Weights of a small encoder-decoder audio transcriber: 39062 training examples.
Rows from block 7 of the audio encoder of a small encoder-decoder audio transcriber, named by matrix and row number. Rows with one number within an expert belong to one neuron, the router's apart. Each number is 500 + 25 x the weight over its row's rms, rounded and kept within 0 to 999. All counts start at 0. Numbers have three digits each.
Before each expert's rows are labels from the 100 clips, of 14976, where the router gives the expert most weight on average: "top examples" is what is common among them; "lies over" is the class under the peak. Only what is clearly more common there than usual is listed. The data: babble in 24 made-up languages, each with its own sounds, syllables and stress or tones, from a formant synthesiser.
# router: slot weights (encoder.blocks.7.mlp.router.weight, 32x128, trained with AdamW), inputs 0-127
# up: expert up (encoder.blocks.7.mlp.up, 16x128x128), inputs 0-127
# down: expert down (encoder.blocks.7.mlp.down, 16x128x128, transposed), outputs 0-127

# expert 10
top examples: reverberation; /i/; /ʒ/; /ʃ/
lies over: /i/; /ʒ/
router.20:504514501472494485536495462471486491488495552443468441500485565484544482475511506491477478487484463488497507519515534504487466497506514495480510511475531488532501534483519467458498528506495494498453497498531490532503486499466520556501444496487492499531490503462519553543510484468530494486467512529468506506532486475520485501453523470482553502491486536507498488517507496490511551488471
router.21:520465508511499492522498491532501529503455528476519491530471542461516472464515484486515513493469479457516478557483514520459490520495501490504506551515511488509502552456502527484438498505486477476474493485467494476480514515532504554507450507515505502528478450529522484490477522486525469439476503513477552490483478524480450510484489498511505492528485494465527511525531509479523520535513
up.4:501492500546501504544503501500512502514399499501480370494500503500501500450500504480517500500436510497498500500506498496515456500501441505496500509513495500535507500502494500501501499500501508511503558501501498527531526501490500490570500506535500500497500484565469500507505496442500511500496490494500500502500506564498501496500471476500478500497528472518502531516512468500503500500536
down.4:500459499474472501488500493500500504444498461522453506355503500530499512500502500499504498488498511460522497536495505489450522492496503501414478487499499501475469503500494435500492500505502502496472501423501503531499500504500506498499494501459509499478500577502500495513483501497505494514500500499523499500500492504524497510497488506499471502506435498508498500448501505498500498505499
up.5:498504501500491506511525500488467546492509426440502517475501505463569529500485473491496454468499536529485503539500494502446588532493498490501494498481473503512498505500499518499487500500495524490499481529389507499503500501478499501500499524495512500500457592492500513487503507504535516500502500502482521492488466503500499530549501500447497485500523497496498499498500497501496502513491
down.5:501484512494469523522491500496497500477491493498475522507494505493475499494511493480449495509501499475511488513502507500495478494474484516501543553496416500506471503485454495513425503500489520473477493486528511505510451505501523534504500522489500473508488497635475508532501502579488488503518477501499506492517486517517464451489487532507461503499500501511511492467475508510500507545506

# expert 2
top examples: /z/; /h/
lies over: /ə/
router.4:478534516478448509494557473488458552532496473486481523515535468525479501498467495533479504471499541538503531487512478530519489466521521510534503512523445518489474506479520445507433500512519445528492504485506500510495476507487520511498475534486482484509528485504497484496517484490471540466496532469524507529494505460489510473521499474544484512568493486480496489497524536475497469512473
router.5:459493523527462527531512483498479539554486482502500506534486472489475535505466493531496464487487502496546514544502501537478513500511507480496524548487490501487518487433533508527493509515518514534502498463478495492482499525497461506529470559493481499518494469469511465435485461491467506466510498478539504513460487540491479504527460478552482508546480514511476486484519488510463525487519
up.4:500507500428485467480498500500500500500480500523500414500500495500469500500578500522500500500500499500488500500565500498500500500500515500500500500500500497526508486500506500467560501500505500364500504500500500495500445541500429500529489530500501457501500500500500500501500500499510500500483500500500500459500500499500500500500389498500500501500500521486500500500500500499500495500500
down.4:499501471487527489511554491527499506500501405500499500498535494491474502500503499500494497475554428498497503500499475501510500500500513501489501490507500489544498517515498500487500505501465500498490529503519498496500500504483500439500481499500498517500500520500499542496498487555519500506375500503516500497508509540515501526455505543498489500500497500499499500501415577496499533477501
up.5:493513491500514500503471479549489504505504512499498473476481588506498500507551508487459501507501509493500504485500513503517501511502492502501461422465493455500471491501501489556490507505501514505497419507501500500501425501519546517502495453512489497492498589453497498511469526486502501510486500495497500502499486466522498520503505498526508528522492534558531510499496513500490567488493
down.5:479502482521497509502492501473500487497480485484504500550485427481489452500475504535526495499524500501481465500486519517484501497497538538538505505500506503500510515499503500399488496535504470502491569517530500539509519508495500500530501501499500496519500475514501438520502484506499500470501483446494489478496503503499502501469548501393507488433508505482500491500536476533503482500499

# expert 7
top examples: /ə/; /ø/; /ʎ/; /ɣ/
lies over: /ø/; /ə/
router.14:519512495474483522520552501520480528477492418497532536505509504518483464482497524480526505501454466496523521518500470469467543494460534486484516538505467505555528564531497534517502484503485484498507527499485489484524505544487475470470486522472497504458478492535502483503522505476446474481491513460520503490468534527530499505532502500522497518530524505475464500526516528471469519493475
router.15:510501469507459544503538536502507506466502461512529515483537475507471505532486487515466520486460499529446518495534472496508514508472487478504494518536473487501500488485545487524485514471498481510498473511482535498534544559532490458505498521467477514489497449494510489451474475489451507486556523535491521560531540478521514477507492508491498506558504501505528495471499505502478472527531
up.0:528533501498476483504493507497501500496416496500466500521480495543469502449498499492528501479502559575501502492500500428501496503492506479496498502500499501514501500566498508498499498479501500530500516476465498441542503581495501494488501438499493497531482500501499504491496500493516499507511496500519485382506487487500491543501485547504503501502500504525499499501501511500483491503498
down.0:503510514521620526505483488527517504502560472529503464435515500524499520520514500500501499494500525501495466537500505538485500500493501500465500525533497550488501495500500481492508489465528498500424500482500470523459516482504503500586492500492486502467462476434495497507500499509519500501506524496501500457486491479509507490507488553492498478525520507459501496500500493497500492502535
up.1:598500493501367503504495499499500500500502500500501492500443496500500490500515500498500500475500500500466482495472448500500510418499500500499501504497500505500495500506500500497500500500473509502556528500500500495500497543501496500500436500493505397501499500501500531485498500500501505499500499589503508500500491500500500500500502500500500483500500502493503500500502501439501500502458
down.1:500503468498518499499500503501519530496499473510503524524504475499533532500472473500503500505500504521498504599554489502493501506500500500507500482500449500529521500551500492540502483502500537500427540500501493561500497538479497448500506503498503500500503499421500501518538504499505503499487484496460509499498500524540503501502499500500540500515494500505500501474502504504503630495490

# expert 8
top examples: quiet level; muffled (low-pass)
lies over: silence
router.16:488536513483475524475504487539472524485468444535513475529492532484457449507479480504537504499508479468500510556492513468476500534488536455530559496491544484518497548467512461529460477490465472470478507508524514464485472502495516515524497476464522481532482510467483522478535514468534460488494488479485507532473498536522511511518453499517480493488493508491503497522511511514523540516514
router.17:460497491472501523491505486536488516492469473532542524545471456534477486503521497507516497479470524481530457500507508500489488468492483490529533527508525486525496494451495527518489486535514496478502488520461477509484497464493486479511536511539533526470506461489512454494469492480510428478484480487527452491502494563455511493522476538503490475499493485474497518479519474546440504519540
up.4:510497513500496486500483501502495481502458500500439499497500500525508501497500497502557505505503501504529502463499498499500495500499497510601543500464487498501511502500502500554500499536466503526497519440501494497516487506502500503503500482540489447517500544499472584465500504485578500500448486500502501500496543546497499500477496589500501490500501508508528545513505500464504500481506
down.4:500505507497494497462504460506500511475501521500501533546502500492499500491522501500500507489496482487500534490558499500502466499521497500503478530609490498502498500502518500510499503500627501500566483495491497498495499500500500496498504501500490495506500413495487493520498518505388500478500498486500498500508500514488500499558497500500492512502499500506499500479500506505541500546506
up.5:500500555444500500500500500500500500500500500500500500500500500452500500500500500500499500500500408500500500500500500500500500601500500500500500500500500501500500500500500493500500500500500500500500572500500500500500485500500500500500500424500500498500500500500500503500500500500500500500500500500500357500500500500500500500500500503500500500500500355500500500500500500500500500500500
down.5:500497501498502500500493498500500500500500537500467500500500500500485466500550496500493499500500502500499500506500500510500500548503501499500506500499500510482500501499501500485500500496497493500541499500499500514500500501499500501500500429491500500500500500504501512523500500498495607514500500720500500500500501500500495500500500502499498508503460501472494500500500500500499494500498

# expert 4
top examples: /r/; prosody: no stress; /ɹ/; /ʔ/
lies over: /r/
router.8:545505511468492512508517512485522482483522426531515525496521468523467532493466533477492489499499495525448474521514501468513469527447523504485496484514465528486519493510509485507509501465494518478512517516534483496519528525494507452478510499478518497514505487485461513514500537517439557500567524525513519499494559471543460475516493498481490468551522504491489483509476516476537471478488
router.9:473465528480509555505479541531538505481466439521489526482512491507516503449475505474515460532478488494502509536511517505490507472484487490509508524480470476556506524427525468551492473532506473537500485509494533479478521472491470492518531483477544464465504453518465525481490471492498473465481496496489518507503483496509445498534518522512496499513504472507501516505483519543458496518507
up.4:501501500534503506488503502485491500494508477543480508486504500505500486513497493499442550500495500457474513510504535502517486563439491500459488494493501500500496521506575495498466498499530465574513495484500501463543503510501504531503483507524453497497502499506459478426503500466512500495560477494507524516486501452501502500560498458508488462500500500506495503537499555554495518499520
down.4:455463473507492523500495506499491509459457558494508501472509502470514482501517502506507473442498501461500489490532501510507505384541499552498500505499500496505475506506502489511500537500506500500476502501493501500514414497490450499499549555511495500504500502444572544476500508516500514500497504485468500503559498480489499497519524502499531500496496498497496468490492524513487492513520
up.5:498518488503499509501500459524500462496502500486469504519466500554497556500489500500497517459497520532501491483501499501495569518499500527502491511499498494500505505421516500500503500500509524501451530471491489496500499500498516475501502511503544495499590500499499503466501499499508608500500494498500574500495506490464499539466500506501480500455518461554444495478488500501510475492500
down.5:493500503499502504511474501499485501511446501531519505467471504501501493500556501503519542513500514454501534500495504500509476508500494502496519502533464499490498510554498490487502504500465514498528506517523506504500499500498500500496501495500369503502483542501440491501506496502500441508533497500506428550494500497550502493503522495500553500499441498436519505502499489484481555506479

# expert 6
top examples: /ts/; /aɪ/; /w/
lies over: /aɪ/
router.12:479510527439473483547520518505530534486480438517508513524473510523481482494495498507515445478512484468505495530466490486437516501498534455526530497520516504511503497493509513491476465511470486475531506475478513482528532478523478505486449522488489476517497452469536518508536494492462458494531509524547458503491513521501463507508486514467481451533515472490499501522508504501460521547468
router.13:498526468521463493499463482478544454523490484481519502482486531487498516513482541497464497478463505524521530480519555553499522471471455530449466547474516540504504514511483523464520546470516516526455516488487526486498492513522535467506497492479498537493511530486514518498515502511527494503473499520498513474533455500469501515486512468525548514471488535475520508481505503450527544473515
up.4:499505507500503500499499507518492500497530508500499520555503524498499503481504528500500471498505489490500504505507502449498510496500505500479504496438519483489499501503500461498505501500469501538485500505500503497517500500540498500519442503387500500383474496500510537488500488455502493500499578560501511501489482502512499499580500529498497505477500492497494438499500500509507508500471
down.4:511460497422501494487477463500500497500507493500502500400497500514495416521467492498475502530502502500498527504500504528503491494523500500526468502519499493502512498493496476503507484508522507514491497497497496542504510491492489501491501473459500500500500496500524502488551518506488576501511502486517499500480500497444527490453500504493494478499492494435499500500385502499514499556503
up.5:490475497527495511505533541485528503505499517500532500591504525505492486509505502500503497482503521500462501498512489499500504515500512502499499495487482500505500500493497503489501499509482501498461498569504500513503495508565498500484509453493488498500510539507491440500475528499517493504500503500466502495498496491488492501495448555459486484476557641516496500464531513482502483551479
down.5:493569511485462499499507501490499519500488491500500521520530469518499503492501540501508499501513533513520478518488500510497497524500511471501513493501494531489511495508569450508460500499512504494494489486588500495500501517428492476500500494504500449490505482494602455530510502501485479481507516518546450498482500529440449520512498480494502504491506500487496488505417501503500500506480

# expert 9
top examples: /x/; prosody: stress on last syllables; /u/; /j/
lies over: /x/
router.18:492478522486483505541476481502478516492523528481448428552515518522526483472512469510514470536486436492503522517519490456497469531537531508561507517511527521474490477449538463514501533506505537528491503460518482558491502480475503524521462510475501488484507439479527532516489502485523509494450483484514501465494502506492460497509477485482476465497515496483497488505475513512479499503494
router.19:521476529456461486482477528493527491489509474526469484508485495456508467499472489473474538532494482544497502518503484516487501563543517487495517539484504477510459501471543451535486517471496478521515504497495469536507498496468528512494475495462545475487499480528463471492495534523534452484540525473478513494502457523514451495491477511486488472483520481517497505542502554488549470505505
up.0:495505501500499500502503500500505501501499510498489500503500503497499497505498587505500499501499501500500500550501495499500500501500500500504494499500509495466500500499498502500500497500500499503573570499500501533499504498494500500501518499504500500317538495500504497499496611490504519491503505504504502499523529500500495500500495500503500500502552500491500500507500500496473498558498
down.0:494482495505482500500496496494500501500490524601536521498500500502501500479500501501496502504505501501497500510489499506500462447500499516504498494468500504533498504423530500505500538501520508495501500500501641517502500499502510496493500502484500500622498497500504500494494493500500497571500500500499489488503491423449500500499499500500506502490507498492500495498494502498518502500500
up.1:564501500501505518497518451501496483494506408518504451382500509498496503501500494507476505493510501507489519500465493500499500515495533503496493457556493512551488434499505497555500501500465564526508497540495502560490506520496500500500492499504509463499500505574500499491504477498501562498497502523495506500510504494504495503500523499496524490469508513474505488498500484494511500494500
down.1:501497500495503501496458501570500542494430501525501500498486541520545498516490498496499499567501497479522472520510503498542503496500529512536500537516556500516493500508500503548493487503501497509511531498500498493502505477511500497493501506499522501481510569568497562487395492497502479497501500474499501538500500501500501543488505496526520501500568504489500522502522504500499559498520

# expert 0
top examples: /æ/; /aʊ/
lies over: /æ/
router.0:481474462520483520470517470513504495511505523469489501510516555502508500484494512519504489477499508511552521489526481498469525512519470519525475557493536493533471513463537480518425532498495465513491489456472497497488446488552539520471494498504523516453501479521484507469493545459493431501474462465520493484499475472479490512508486500498496520486458506483511498526508542477479492526465
router.1:507494517484532487553477476519531475486474560495496471515497470436529497508495474485511482508538501444479472489472503468481477532515510455476499489464509510462477469426477519497522484518458526497505484471512505506467491503476505484487473477498516471501506517457495465509511490502500464490454466532505474502477484505504515507487456517479442457480469533496502539477474530490489494528517
up.0:501494500489504498500494499500468519497501500500500509484500566467500500500500500501501500501473467540469500553498479453375488507490500500502531488473538502441501511500505500498460500436562500504494500554500504499527492500500504518500500500495500484521501524471524500501501464500506491499499500504500500498555523516562500500500500501503501499504500457531500500499500511500581556458497
down.0:500501490499457500498500500549500513502500375500470498499500500518520500490492482500501500500500500463402501440477500500500503500500500500498500503500500500499475500500475541565409499506502503475522510501499496488494500500500519500499500509522500500500489537499493540500442499500483529502487502489501500500500500492405473500518500477504500506509501500506500515500501463502500454501451
up.1:433499500480495493494520494495471500505515496506610507500503506501478470498499501495503460526504494499501492500500537511493500440481510510506479559500500483497501487496596500426501488500456498504495525497498501499519501491455503425500500501508512500500498508500502552500499469500499502497499497500500500496457519523500493574500501506524470500500501500498541507498494500508430510530505
down.1:441504513500506495506498544508500497510453497508500520432408499501480408500510447500502503500482506509513482503499490500502586530502500513500499495525496500499497499500497500502498499500480511500534500493490494497501503496496500500504500508500502500494487502501487554473500543476501500496499427509559500498462515499418497507493500497509495500576495502519505501500504500495516511511439

# expert 13
top examples: reverberation; /u/; prosody: stress on last syllables; /k/
lies over: /u/; /aʊ/
router.26:547547487511494465475505493517498470513467425485559518511448513525499507509496534513485489503502521485479526471454467491528475509484531507466496486508439507513522537489492525488534467555535494535485521475513529490479490512512453487489532510510511491520490468471519477535525488473501551505528534466544486523518490496514519508486503487508495531529474483492478495483500482468463473511470
router.27:531474498502452569499525512511501501459459448520491522520499481493458477507478493513502492468450473500533510558462455499481534510478502504503559515503507473542478534473526495553489458510477504499511526476493486452545520482504488504529483535487528494473523481525513501470503525542482468501523502505487531462494501498503449482531494477478478500498506491493499518505514504485486547510471
up.4:501505554514500499493501501496522504495472499500495497503500475502487497502502495530507527497499485491513480504506504502499493530519469478501498499501500505483504500462532501500529499525509500506502520500501502524495516500497506507500512471503496499487509522487485519525517496499485471496456498501500568506518500501621499497678497492483535508495490502498498480548499500500485500499528
down.4:499502500499443499504500498553495486491500499497489491505476500469500504498507500489415466497492500472501492500501485501500503494527500526501474497507345500493515500500489502471486465493423478501519492463503496500499507479486501488587512500528501485499502507517533500498511501502514503499502470484504500496550507516500522503488500496502496477504503506500501500522484522442500467551500
up.5:500500500500500500500500500500500494500434500500500500500500500437505510500500500498475500500500500500422499500500442438498500500500498500500647500497500544486498476457500500509496489518520500381482500500500524500500536500500500500500500500500503471500500537500500500526502500500500524500494500500503500448483500538500500505561500500500500500500500474500500504500500500460500500500500
down.5:504507488500494500493503497499511489472539520498508498507502500494532512502496499498448501521506500504485501499493484484500507409474500488497532391497500486502499497501488435495500491489465498514501496454511502512498499502499500499506499501456551500502500522500501382388499499502500502432506506502526519492500501501501497502506498493501501500521497500500451502500501504498499508500485

# expert 12
top examples: /b/; /p/; /e/; /ǃ/
lies over: /b/
router.24:447526505469498496520520506508506496482467492506519493504497514495486521509505509491483535479478506459478457520450486518475521475478492483451521476522564507526507533503459528470508472497508512475511517460522472516513494534524469510484503565522526531513520522488487480443479507479507514549483450467474522509467507489518497506485495511499486487484505528491549472474448520530483554540528
router.25:476485531491444501515485520500531512507469448529513484516489476485475493496506510530539471448517521502463518553490497519520471502485505497531533515525525513538482501484522481524439526514496510542480510442469489449467479454515453520512503525464497477555499481480489502498526499515547492464496488509504502494481488508525480486536442487490504513513523492475443500500497540525488512494500
up.0:493558513468489519500505500500503507500503502468442525436457500445514505456500500508489498525498500503500456500480500500507508524500490500478586516516442501501468502500499507483506569499498467514513558529492509502500480499500500500550496500513499500534500498501500499506506486513497473411502465501482500500500477481478501499530518503500499499496525450500524519526500471560466508501554
down.0:482518478492527500494490499521500537460411501513518502503500500500500506474500497502518464455574511504500500531481481500502497504495500454485496409525504480531500504549500500485493494501497508463459485522538500519496501507504488480500522506532498518486500509495500539478441486507559483515495501477475498442537496500479500512501498484497491551500500517505499499498520477499546497468583
up.1:496502513492503500533586579483491500458500502502500482514502473498512447502497504497500515501500499488507493499483430497512500483504493430498536500500460497512502498505489571500500500515500500516502508510500500456500501500484492498495500517458434500500523501501474520550500513497475500489441498500500495495531502483504469500515502498499516497500496480504505510480499503502633500493499
down.1:495501501472426499500502493548500498484465500485499538476495500500499482503499499499506509425490501493498541507515578500500502501475498516501499504495481500500451510406498470474492500504502467488528499490435503474500495497502501518493446503470475500510486502501486500500494431504496532502510495560494500506460489500486502490504501472500527500497503443481495500537499505500501591502503

# expert 14
top examples: /t˭/; /t/; /ts/; /ɑ/
lies over: /t˭/; /t/
router.28:467506499477524486506521549512475544458502465480524504495490514507480485488448528463503466509469445468518494505496514507484515475446502486497539490469515481482537527523471527491524469511544465504521515508463483473509503515531529469504490541504454543445456466522512472499474506466447517508505508507473504526527551487516511504509511485530515504496456490510511475502467500503483543486486
router.29:555489496470537507558498475495548486510466503482521468508507468479542503478510483498510476478563522466450496512514474488482480500473539484499497517464509517521514489494494499485557507475526515507481525516503504526485518536496495462499501482473491468484444514480477483512484513503523501499478480545510494485501525488496460539491500498438475480490502547461495553471512488446476513493455
up.0:499447483588513501506505522507500475458497489500501498505502539489476501503486498500484500501497517498501490497580487498540563500497500491499483510499506496503469494642519502504457500513455503502506503437500500549494487499510496495476502497490518520502488485453495496498499512512542523503456503512498495422497499501472504500501498506500501499488496498500491483504487491500498500534509
down.0:465551509499492501504503499494528508499500504508501504368500500500514533498500484501509495491500491501449498490501484603499486500502503490500475510500500497505502511385461500524486515525500498500461488554499504505499505559467504499500500476505498500525497525500487542548500485447503504497540510497492492532504476475504509500489500483513519498508508495508508496499500497525502512509506
up.1:500504491511527501494514458492495472500490468505531498519500519483507493488508515509500501501513501504500617545509501499500500563500500555472527495502498448480499504500500500509495503498511506502500499562501500465505494521504463502521489493628499508520497467504499502518492503460509502502492483499499466493469500547542500499464487511494533577507500496495499494475474495511495504499508
down.1:494497529496505519511501500529547486609508477504496493490500453518506504489620504479519500500501475534535494445504480503501478514495500507499454498511495493491496419494494505570515493500495511494500507500505498590484501491489515501510451500466500502494516486500500488500499540511487479500465496499499518502505489495497470497503500496499499500534499500475460479500500501498502490496470

# expert 5
top examples: prosody: no stress; /ɪ/; /e/
lies over: silence
router.10:487492473495444497508474457513524498550489531462499474527513527486500447537515494510498492507528519475532483514545513532506514482487527513542507546488505483463521459481529491470445537508512457491492478489526457479486462461538519510520516482481488478501523526488526454469476518467473447477480455481488511467507483526510503511513477510518493481499477489515479513531509514453495532521476
router.11:492493479526450511494520507503531503504475522451520520508498541452477494494501504497549503508515464460547473535504480484479484494498510496535493542477522480497482519469541505476425529519518443492500503446476510497469466458495513529484474464501521480506518477514500456485517503478522475472504466496532497458501470538490482541485445522515480477507498478460495488528502536514508499495497
up.4:473474503528500490493500502502513500502474500503520493500501510512509506490465497501501453527501519501504509500500499508500476417508500466510488518501483500499508519508500490489590508518504508485548475511493499492500522506494512493526496496500463497501499500500477547487498496498510499498500514450501509505496500481499503375500500502500495492493444535638498500493500524497500506502500
down.4:513502494390501498503500478455501484497521497497523494468481503496488498500543476497484588492511477495504500480461521560500486600498501498490487496533526500473446497486502466506505495501499501496500500501505505500503501478500500501480504489507512528500471500502514512498489501493511481530501489587498503468499497517546505598491513511499500485505497500490500498500501497486527500502528
up.5:491500499531500496500500498500488576500499455472487573503513476473500499500500499500408500534520541558497529500460524503488425498503500484501510502504500500500518503503513530504483395500498506499460497500500491501509474499485499500503500500482500500494530500500500500537500505500501530494504499501446460499492549533500505507484496571500516500500500500456500506500499556500489503505469
down.5:500427500497484490501496472542500500504501479500495500501498502499575491501511499499500491425581475494531502599507500562503504464471509511505480500520471501498478498507479515546516523499491471503499515495500463490500551487487496500489532484491505488498502495444499496500500498496500523447499495457542500470489506500471500491501500431500490493482513500472484469500488504495500552500515

# expert 1
top examples: mains hum; /ɪ/
lies over: silence
router.2:515529541477496536531526518542467537477483458518519510498462508472506508509510504463516455520475522456461455524468500477457490546526484485509515535477541494509488530527478495538493473526504518486514512459471471518496513498523469548527462513464514450489491500537498494515549522507491484507495516532491522509483480498499489509493441485492467508506529507485467551525474502484493473505464
router.3:499533546495483484504547488547530516512466448507503483545516462457529480479499500515526444530505471485513453496475492473485510532497520455492541506487522513494507480513469531494462496503477484507513509504526463487522525481502459547539476544481465462504529482535470508487526540503493493461515485536511526529472466506510471517552486516491488488492495481483474529518481487529528510519501
up.5:500500502328527500500499501500499499501509500420491500500498498495500500500500500501499500497533500574500587501501509488505500434500501506500499500500497500492500500499500500500504499495500501500410500510500500500500505493500496500500511500500465500502500500500500500500500499499490501502500500501500500616523500500500500500500499500500500500500500501500500514496486494499500500501501
down.5:500463499500501500500500500481500499469582500500500500496500500500500581500501500497500500500398500500500500500503500500452438500500500500500500500499500500546499500498500500499473500498500510501422499500434500500551500500500501500501500500458500500500500500500500575500466503500500501535500484500500489501499500500490467500500500448500500432500417499500500552500500500500500499557500
up.6:500500500505504477504505447502516500512513458505485497484500505539507556509500513504470498479498504504500500499447514502501497524500444483502547502541505502486500495500483501501506510558498571500450499501500500502500497505520484551514489481502501501490492462512498501496545517500588508497416500475457503500498501434498515522500501500500495469491548497493491500497471497453503412498500
down.6:478506500504491498496507500529445419468485598500492507420531509497507507500496498500508500539519507500501505503489499503500482500499499517509501505499452495504496504468504500559512500507508446504536502497461532500502479429504498502496559501530512478496503500488504504578510505500508390477514475473498503492499494500500485520500481499485495484508497504493501489483496501497501510495499